Rows from block 7, named by matrix and row number. Rows with one number belong to one channel. Each number is 128 + 24 x the weight over its row's rms, rounded and kept within 0 to 255. All counts start at 0. After the name is the row's rms in percent of the matrix's.
# convs1: 3x3 conv, stride 2 (model.blocks.7.convs.1.weight, 256x256x3x3), inputs 54-71, a 3x3 kernel for each
# convs2: expand pointwise conv (model.blocks.7.convs.2.weight, 1024x256x1x1, transposed), outputs 441-587
convs1.46 063 [132  95 114 139 119 137 133 129 129 153 105 118 140 160 173 129 164 139 119  91 129 170 114 111  87 125  88 143 158 139 138 100 161 134 103 117 122 139 151 132 134 119 114 133 110 144 111 152  93 133 144 154 114 105 119 114 129  96  86 200 140 136 183 153 157 159 109 109 171 153 118 140 110 102 152 171 128 109 169 128 110 109 109 128  93  91 111 135 178 117 136 127 164 124 134 113 122 157 122 117 173 154 132 142  60 127 155 107 173  96 126 141 121  82 119  96 135  78 142 109 125 168 122 145 109 122 170 138 172 127 180 167 145 168 154 110 109 132 107 142 147 148 139 151 123 139 114 132 110 124 109 138 125 118 122 124  94 129 156 138 117 124]
convs2.46 088 [128 119 114 142  91 133 132 120 150 110 121 111 125  93 124 106  98  99 122 163 141 156 129 155 123 183 126 102  76 180 147 132 133  81  95 135 121 135 112 136  95 180 132 152  92 172 136 104 121 134 135 148 180  76 147 100 135 127 135 114 140 124 139 118 126  91  98 161 137  91 120 112 152 128 137 149 103 123 153 143 131 103 187 119 122 120 135 139 143 115 172  79 131 148  56 137 122 127 101 137 121 123  89 102 102  85 123 180 127 122 179 142 134 125  97 143 122 135 127 128 121  72 135 113 133 156 119 122 141  95 146 117 126 131 131 117 144 121 140 130 141 132 124  60 116 120 143]
convs1.47 117 [ 81 105 119  80  83 143 137 120 130 109 110  89  83 104 127  98  90 117  86 112  99 116 133 117 110  90  97 136 108  79  98 138 147  77 110 183 139 125 148 161 100 103  89 104 158 129 126 124 122 125  82 136 118 169 143 133 140 160 123 110 124 109 115 185 106 134 158 116 135 156 166 163 164 131 173 148 170 149 150  93 133 141 130 115 145 131 152 141 154 115  84 151  76 146  94 132 150 164 156 153  97 148 103 136 125 112 127 173 123 134 153 145 114  92 138 164 112 137 123 106 102 126  86 104 123 131 159 145 158 152 125 108 159 142 134 119 150 136 110  97 131 140 156 105 116 135 133 158 126 135 145 109 133 124 109 108  99 117  97 132 131 124]
convs2.47 103 [153 135 144 152 146 128 118 115 161 152 130 123 121 149 180  90 106 166 132 137 107 104 146 131 106  81  78 121 153  95  87 132 143 126 175 142  87 109 127 132  98 118 128  72 161 131 131 135 103  83 116  91  52 133 134 107  78 134 132 113 202 150 152 181 148 127 146 137 154 117 149 142  91 122 143 118 101 105 145 119 149 103 130 141 145 137 125  82  97 125 129 153 132 122 114 126 171 138 108 126 136 120 109 158 146 105 128 134 140 129 199 134 156 119 118 122 163 108 114 123 127  85 139 101 109 127 165 119 170 128 150 137  61 122 139  97 103 151 156 131 150 127 100 131 105 134 166]
convs1.48 073 [152 157 150 123 143 112 114 114 106 150 137 143 116 108 148 128 145 165  89 114 129 135 145 147 153 121 130  93 130 148 129 120 115 144 102 139 131 140 118 145 147 119 155 153 131  79 128 161  83 123 151 107 118 135 172 117 155  84 145 101 137 103 188 140 143 108 128 121 122 115 107 106 155 153 154 132 123  81 177 122 110  84 137 134 154 130 111 186 136 141 141 145 138 149 137  96 149 147 113 143 110 150 165  77 178 146 161 103 137  93 171 148 127 133 179 122  84 128 108 124 117  65 140 144 173 129  91 112 104  96 181 124 117 124 121 116  94 116 163 114 140 100 116 148 146 149 143 128 110 141 131  82 100 176 112  97 106 127  95 104 119 103]
convs2.48 089 [143 135 152 137 148  91 130 126 152 111 166 117 159 139 138 156 139 139 159 129 138 184 115 140 131 120 121 138 129 134 103 127  81 103 129 157 164 126 153 165 123 119 116 121 141 116 115 128 129 121 104 121 110 165 123  99 129 111 119 136  90  93 161 106 133 135 162 165 100 121 121 134 112 145  99 133 148 145 144 112 138 125 123 106 142 157 150 148 101 129 112 124 101 117 111 176 136 136 175 124 132 148 163  78 101 141 124 130 134 129 106 100 140  67 107 153 150 120 133 112 148  97 157 124 145 122 114 101 118 166 128 134 154 102 144 144 130 125  62 149 156 124 136 122 120 154  93]
convs1.49 126 [126  95  95 144 100 100 136 128 122 127 155 116 138  93 102 120 143 139  94 109 152 111 151 146 131 128 128  92 101 102 142 118 133 101 110 166 143 137 159 136 103  75 160 107 116 123  97 135 142 105 151 111 121 138 133 106 125 106 150 129 102 124 149 132  92 192 103 136 108  90 122  92 101 111 134 131 152 155 120 116 111 137 128 190 131 165 140 125 121 144  94 132 100 111 126 167 145 157 105 122 151 138 131 131 117 153 148 123 140 107 136 127 118 127 113 141 121  77 150  80 126 136  89 154 142 120 124 109 128 129  96 133 117 128 128 123 116  80 123 101 141 155 101 155 164 153 142 156 109 100  88 100 183 139 121  96 128  84 126 138 149 128]
convs2.49 108 [153 115 159  97 150 125 156 132 155 136 130 180 142 147 136 119 103 109 116 148 185 104 101 193 152  81 107 103 152  95 147 138 131 113 107 100 130 127 101 142 126 138 111 191 124  90 117 118 124 114 134 122 144 113 149 120 163  85 129 158 105  99 154 159 135 128  92 145 133 156 118 116 122 141 106 132 106 115 107 127 179 173 156 122 130 109 103 140 168 123 183 163  93 135 125 122 123 168 127 160 130 118 154 132  93 106 109 107 115 113 123 125 132 138 174 150 138 132 185  75 129 125 133 141 108 117 111 168 126 128 112 128 129 115 105  90 193 119  97 100 151 123 114 102 126 124 196]
convs1.50 118 [ 89 116 123 171 147 133  99  89 139 139 130 138 113 133 157 117 159  87 133 136  86 117 119 136  70 116 189 127  98 150 154 114 120 125 183 152 123 154 158  65 121 121 112 127 108 142 154 174 126 127 139 134 124 155 140 124 137  93 136 141 148 127 141 111 105  88 102 121 162 110 149 139  83 119 159 153 149 142 136 141 120 116 113 104  82 147 152 118 163 131 165 123 131 128 170 146 131 166  95 124 122 158 107 109 128  96 142 112 140 191  90 151 149 163 125 119 124 137 175 107 106 137 148 125 138 142 102 131 100 142 106 133 123 128 129 116 124 122 152 142 107 159 116 130 122 125 141 133  96 133 116  89 127 145 115 113 102 110 133 108 105 133]
convs2.50 107 [148 141 107 107 132 151  96 148 177 114 126 106 139 159  90 101 185 138 129 114 141 119  90 150 148 135  83 142  91 118 143 163  97 102 134 148 143 134 140 130 179 123 140 106 119 148 134 116 168 112 122 143 115 117 110 129 121 110  60 162 132 134  96 115 127 136  94 160 111 164 118 168 153 129 118  84 105 127 119 129 101 134  76 142 140 137 133 118 124 139 142 131 112 127 135 133  85 151  84 118 122 117 108  95 110 109 115 128  81 111 115 141 121 123 122 109 100 103 123 128 113 184 130  97 166 118 100 129 144 112 130 120 130 111  78 110 131 137  83 108 123 123 155 121  94 101 127]
convs1.51 115 [119 102 101 107 147 135 160 126 137 153 128 109 113 164 142 149 147 140 174 152  94 119 149 100 129 103 117 106 101  89 135 124 117 152 112 131  96  99  61 105 153 130  95 143 138 124 111 169 123 187 180 118 120 135 131 135 122 116 107 175 131 168 111 147 142 137 132 104 108 103  91 121 112 110 130 167 109 100 145 156 130 132  95 122 139 123 133 145 116 135 108 131 129 130 119 116 125 172 152 125 159 108 159 164 127 133 101 131 127 121 121 129 118 102 125 170 116 123  95 159 163 103 124 174 101 153 156 131 138 125 107 136 157 117 135 115 148  95 131 121 124 122 109 113 122 116 102 171 129 128 152 106 123 113 116 119 136 137  90 122 124 134]
convs2.51 100 [138 114 114 100 127 131 131 134 144 131 130 147 120 199 133 132  55 105 152 100 164 132 149 173 118 159 122 148 139 121 129 108 178 108 146 117 116 139 127 142  81 136 126 141 135 161 136 159 130 116 121 155 136 146 128 112 104 117 105 134  89 107 159  78 150 113 140 102 134 154 120 170  85 168 199 131 149 136 103 112  91 119 137 100 122  90  89 189 161 155 167 118 136 170 158 154 101  74 103  81 120 157 142 110 126 145 120 137 116 123 146 117  99 154 101 164 103  77 125 174 150 119  99 102 111 104  77 133 111 153 113 131 153 132  80 144 102 146 149 159 122 123 160 114 122 122 143]
convs1.52 114 [ 93 109 103 168 120  87 148 128  99  99  90 130 125  99 142 119 106 103  93 122 133 141 134  97 148 122 133 178 144 138 139 143 104 160 123 140  78 124  87 110 106 160 155 124 106 115 153 159 150 154 130 123 159 159 171 146 118 101 153 103 122 105 130 118 106 155  96 136 138 128 125  99  74 145 112  88 140 162 190 104  95 133 141 144 137  87 140 109 117 182 121 111 112 107 118 193 103  82  91 151 181 137 136 138 105  99 159 158 152 148 183 112 101 113 155 151 107 144  81 160 122 123 109 112 131 125 138 144 120  88 160 108 114 132 132 127 117 144 108  97 141 130 123 125  94 112 151 128 124 120 158 104 153 128 107 126  91 123 139 116 117 120]
convs2.52 104 [ 52 137 126 107 100 113 145 100 129 145 198 109  86 192 163  94 139 103 124 104 167 117 107 131 129 112 119 117 125 107 122 129 148 133 118 110 138 123 161 106 160 114 102 144 123  74 145 113 121 118 102 192 120  95 116 104 133 101 222 148 122 124 166 154 170  95 119 123 148 171 118 152 125 141 125 117  90 122  99 139 111 146 163 105 101 121 104 126 115 135  88 104 141 113 105 142 147 107 166 140 138 135 112 133 109  98 119 138 123 113 115 136 114 157 178 142 140 139 141 121 129 125 143 133 126 113 108 164 139 139 119 132 186 122 150 113 130 103  82 139 137 111 100 131 112 118 100]
convs1.53 110 [164 135 139 125 135  94 154 114  92 130 145 130 114 139 137 144  91 164  84 128 100  89 117  87  93 149  70 107 151 114 111 141 111 136  88 138 118 131 121 121 118  79 140  65 120 139 156 138 128 103 155 161 129  98 135 106 142 121  98 151 102 153  99 140 136 124 105 155 121 136  96 107  91 141 112 116 120 125 120 119 147 125 128 146  94 127 141 109 114  94 152 124 108  89 155 119 155 108 135 129 120 106 159 114 161 126 155 103 133 153 144 141 150 127  74 163 122 168 141 156  93 166 160 135 107 152 138 115 131 128 121 141 143 164 106  96 140 125 129 103 137 103 116 124 133 112 112 156 181 129 159 102 102 134 164 132 169 105  88 123  78 137]
convs2.53 102 [120 128 109  90 127 113  94 110 110 110 144 123 105  86 131 140  94 132 127 111 214 122 113 172 119 138 139 107 138 151  99 111 138 138 151 114 137 135 135  93 121 114 139 143 160 146 138  97 131 131 150 150 163 169 123  77 115 108 113 134 133 126 123 137 127 129 116 115 126 143 135 117 154 120 101 131 125 132 128 152 137 183 102 100 101 115 106 133 125 131 143 113 112 135  98 117 150 123  96 117  86 131 126 114  87 117 124 124 120 124 123  98 130 113 186 127  90  93 134 106  90 105 131 142 180 117 135 169 130 163 125 116 122 106 138 166 142 119 136 115 152 136 155 113 159 187 153]
convs1.54 095 [126 135 121  92 164 109 130 186 124 110 105 128 111 133 100  93 102 161 149 132 112 136 110 131 117 123 178 119 125 110 116 124 133 138 169 126 139 143 125  97 141 141 109  98 116 122 121 155 127 127 134  87 104 122 129 134 129 128  96 104 128 125 138  77 133 139  96 164 167 163 157 114 147 132 151 127 165  80  93 152  94 148 135  62 131 116 144 150 131 162 159 133 130 120  58 149 140  96 143 146 135 146  95 191 139 134 114 115  97 182 189 140 124 108 110 134 143 150 113 100 156 126 154 135 128 126 120 159 129 134 202 179 162 113 104 134 103 131 143 103 117 149 140 122 131 158 107 117 154  89 134 125  34 152 116 127 142 117 160 128 182 127]
convs2.54 098 [112 177  70 116 201 114 109 144 144 133 110  73 151 122 115 116  94 141 118 111  94 129  99 164 107 104 123 121 105 164 129 112 112 162 121 120 132 105 165 134 178 129 114 118 120 141 136 103 120 125  86 106 156 129 157 131 111 111 154  70 116  86 143  87 104  70 138 131 155 169 109 126  98  81 124 138 154 108 137 123 124 128 107 127 141 108 117 136 137 140 151 145  81 137 164 152 121 141 113 111  98 175 128 129 137 144  81 158 106 147 129 151  99 148 109  84 123 152 113  90 120 120 113 121 154 126 161 127 161  87 121 149 136 112 140 175 145 129 152 131 120 134 145 146  89 141 119]
convs1.55 121 [134 122 114 159 102  89 118 130 151 111 152  77 114 136 151 121 123 149 145 118  87 134 108 118 164 123 153 118 113 154  95 103 121 115 168  95  98 124  72 108 154 133 109 127 151 123  92 101 107 191 148 162  97 102 126 140 106 131 132 116 140 123 138 116 112 116 155  86 119 174 152 156 137 148 100 135 121 146 132 110 126 127 135 126 108 146 115 158 145 116 100 159 121 119 141 117 141 163  96 115 133 118  98 144 132 118 113 157 137 142 141 133 151  98 150 104 135 129 106 103 144 143 117 137 143 135 123 148 120 101 134 146 124 154 115 136 138 145  93 166 114 106 151 131 140 127  90 122 130 152 137 148 127 129 117 129 153 122  91 170 120 123]
convs2.55 101 [131 148 133 128 138 127 130 145  97 103 120 132 133 101 193  86 103 145  80 142 145 108 134 139 141 150 130  94 150 135 171 104 132  91 128 121 151  95 105 112 117 117  56 104 125 140 179 121 136 112  88 115 187 102 112  79 162  99 121 119 178 128 108 148  95 142 104 158 165 131 145 107 155 131  85  90 143 129 126 102 129 104 140 105 125 115 122 139 113  98 126 158  95 109  96 101 137 106 128 147 152 116 173 156  83 142 147 111 149 136 159 141 161 126 123 149 145 146 123  83 154 135  98 162 159 125 145 124 134  97 105 139 115 143 124 107 154 143 106 137 133 144 129 158 150  91  83]
convs1.56 115 [124 105 149 147  97 141 153 132  97 149 159  90 128 136 156 117 121 190 119 201 135 143 153 107  93 125  93 118 144  90 166 143 138 126 120 123 154 165 112 134 132 110 111  89 127 120 100 140 151 102 130 115  95 151 109 173 138 110 149  99 106 120 117 147 195 198 155 111 118 130 139 133 136 157 116 124  75 143 108 141 138 142 119 122 177 149 127  73 122 119 101 124 131  55 119 106 120 136 131  82 101 138 136 128 136 137 102 163  93 123 123 143 138 131 123 138 158  96 143 152 127 123 154 117 163 173  99  89 140 134 115 181 131 162 125 129 148 151 148 125 149 117 112 141 135 134 119 141  83 146 144 153 166 114 125 131 145 110 113 152 114 141]
convs2.56 109 [ 99 141 170 119 172 137 120 115 130 131 156 100 138  98  99 170 139 120 130 186 114 115 120 101 146 113 136 104 146 116 136 144 135 140  94  98  85 129 117 129 166 108 117 141 140 131 136 113 125 112 118  92 146 133 125 134 109 103 126 114 123  97 144  87 146 117 140 127 113 151 125  95  81 176 123 157 100 107 135 137  74 137 113 126 161 113 105 111 112 145 140 130 117 122 137 108 134 164 189 148  95 101 128 157 136 121  72 129 113 133 114 124 139 126 142 115 145 102  97 143 114  79 100 124 145 160 109 134 114 109  83 150 145 104 115 194  77 150 104 117 156 128  86 140 147  95  88]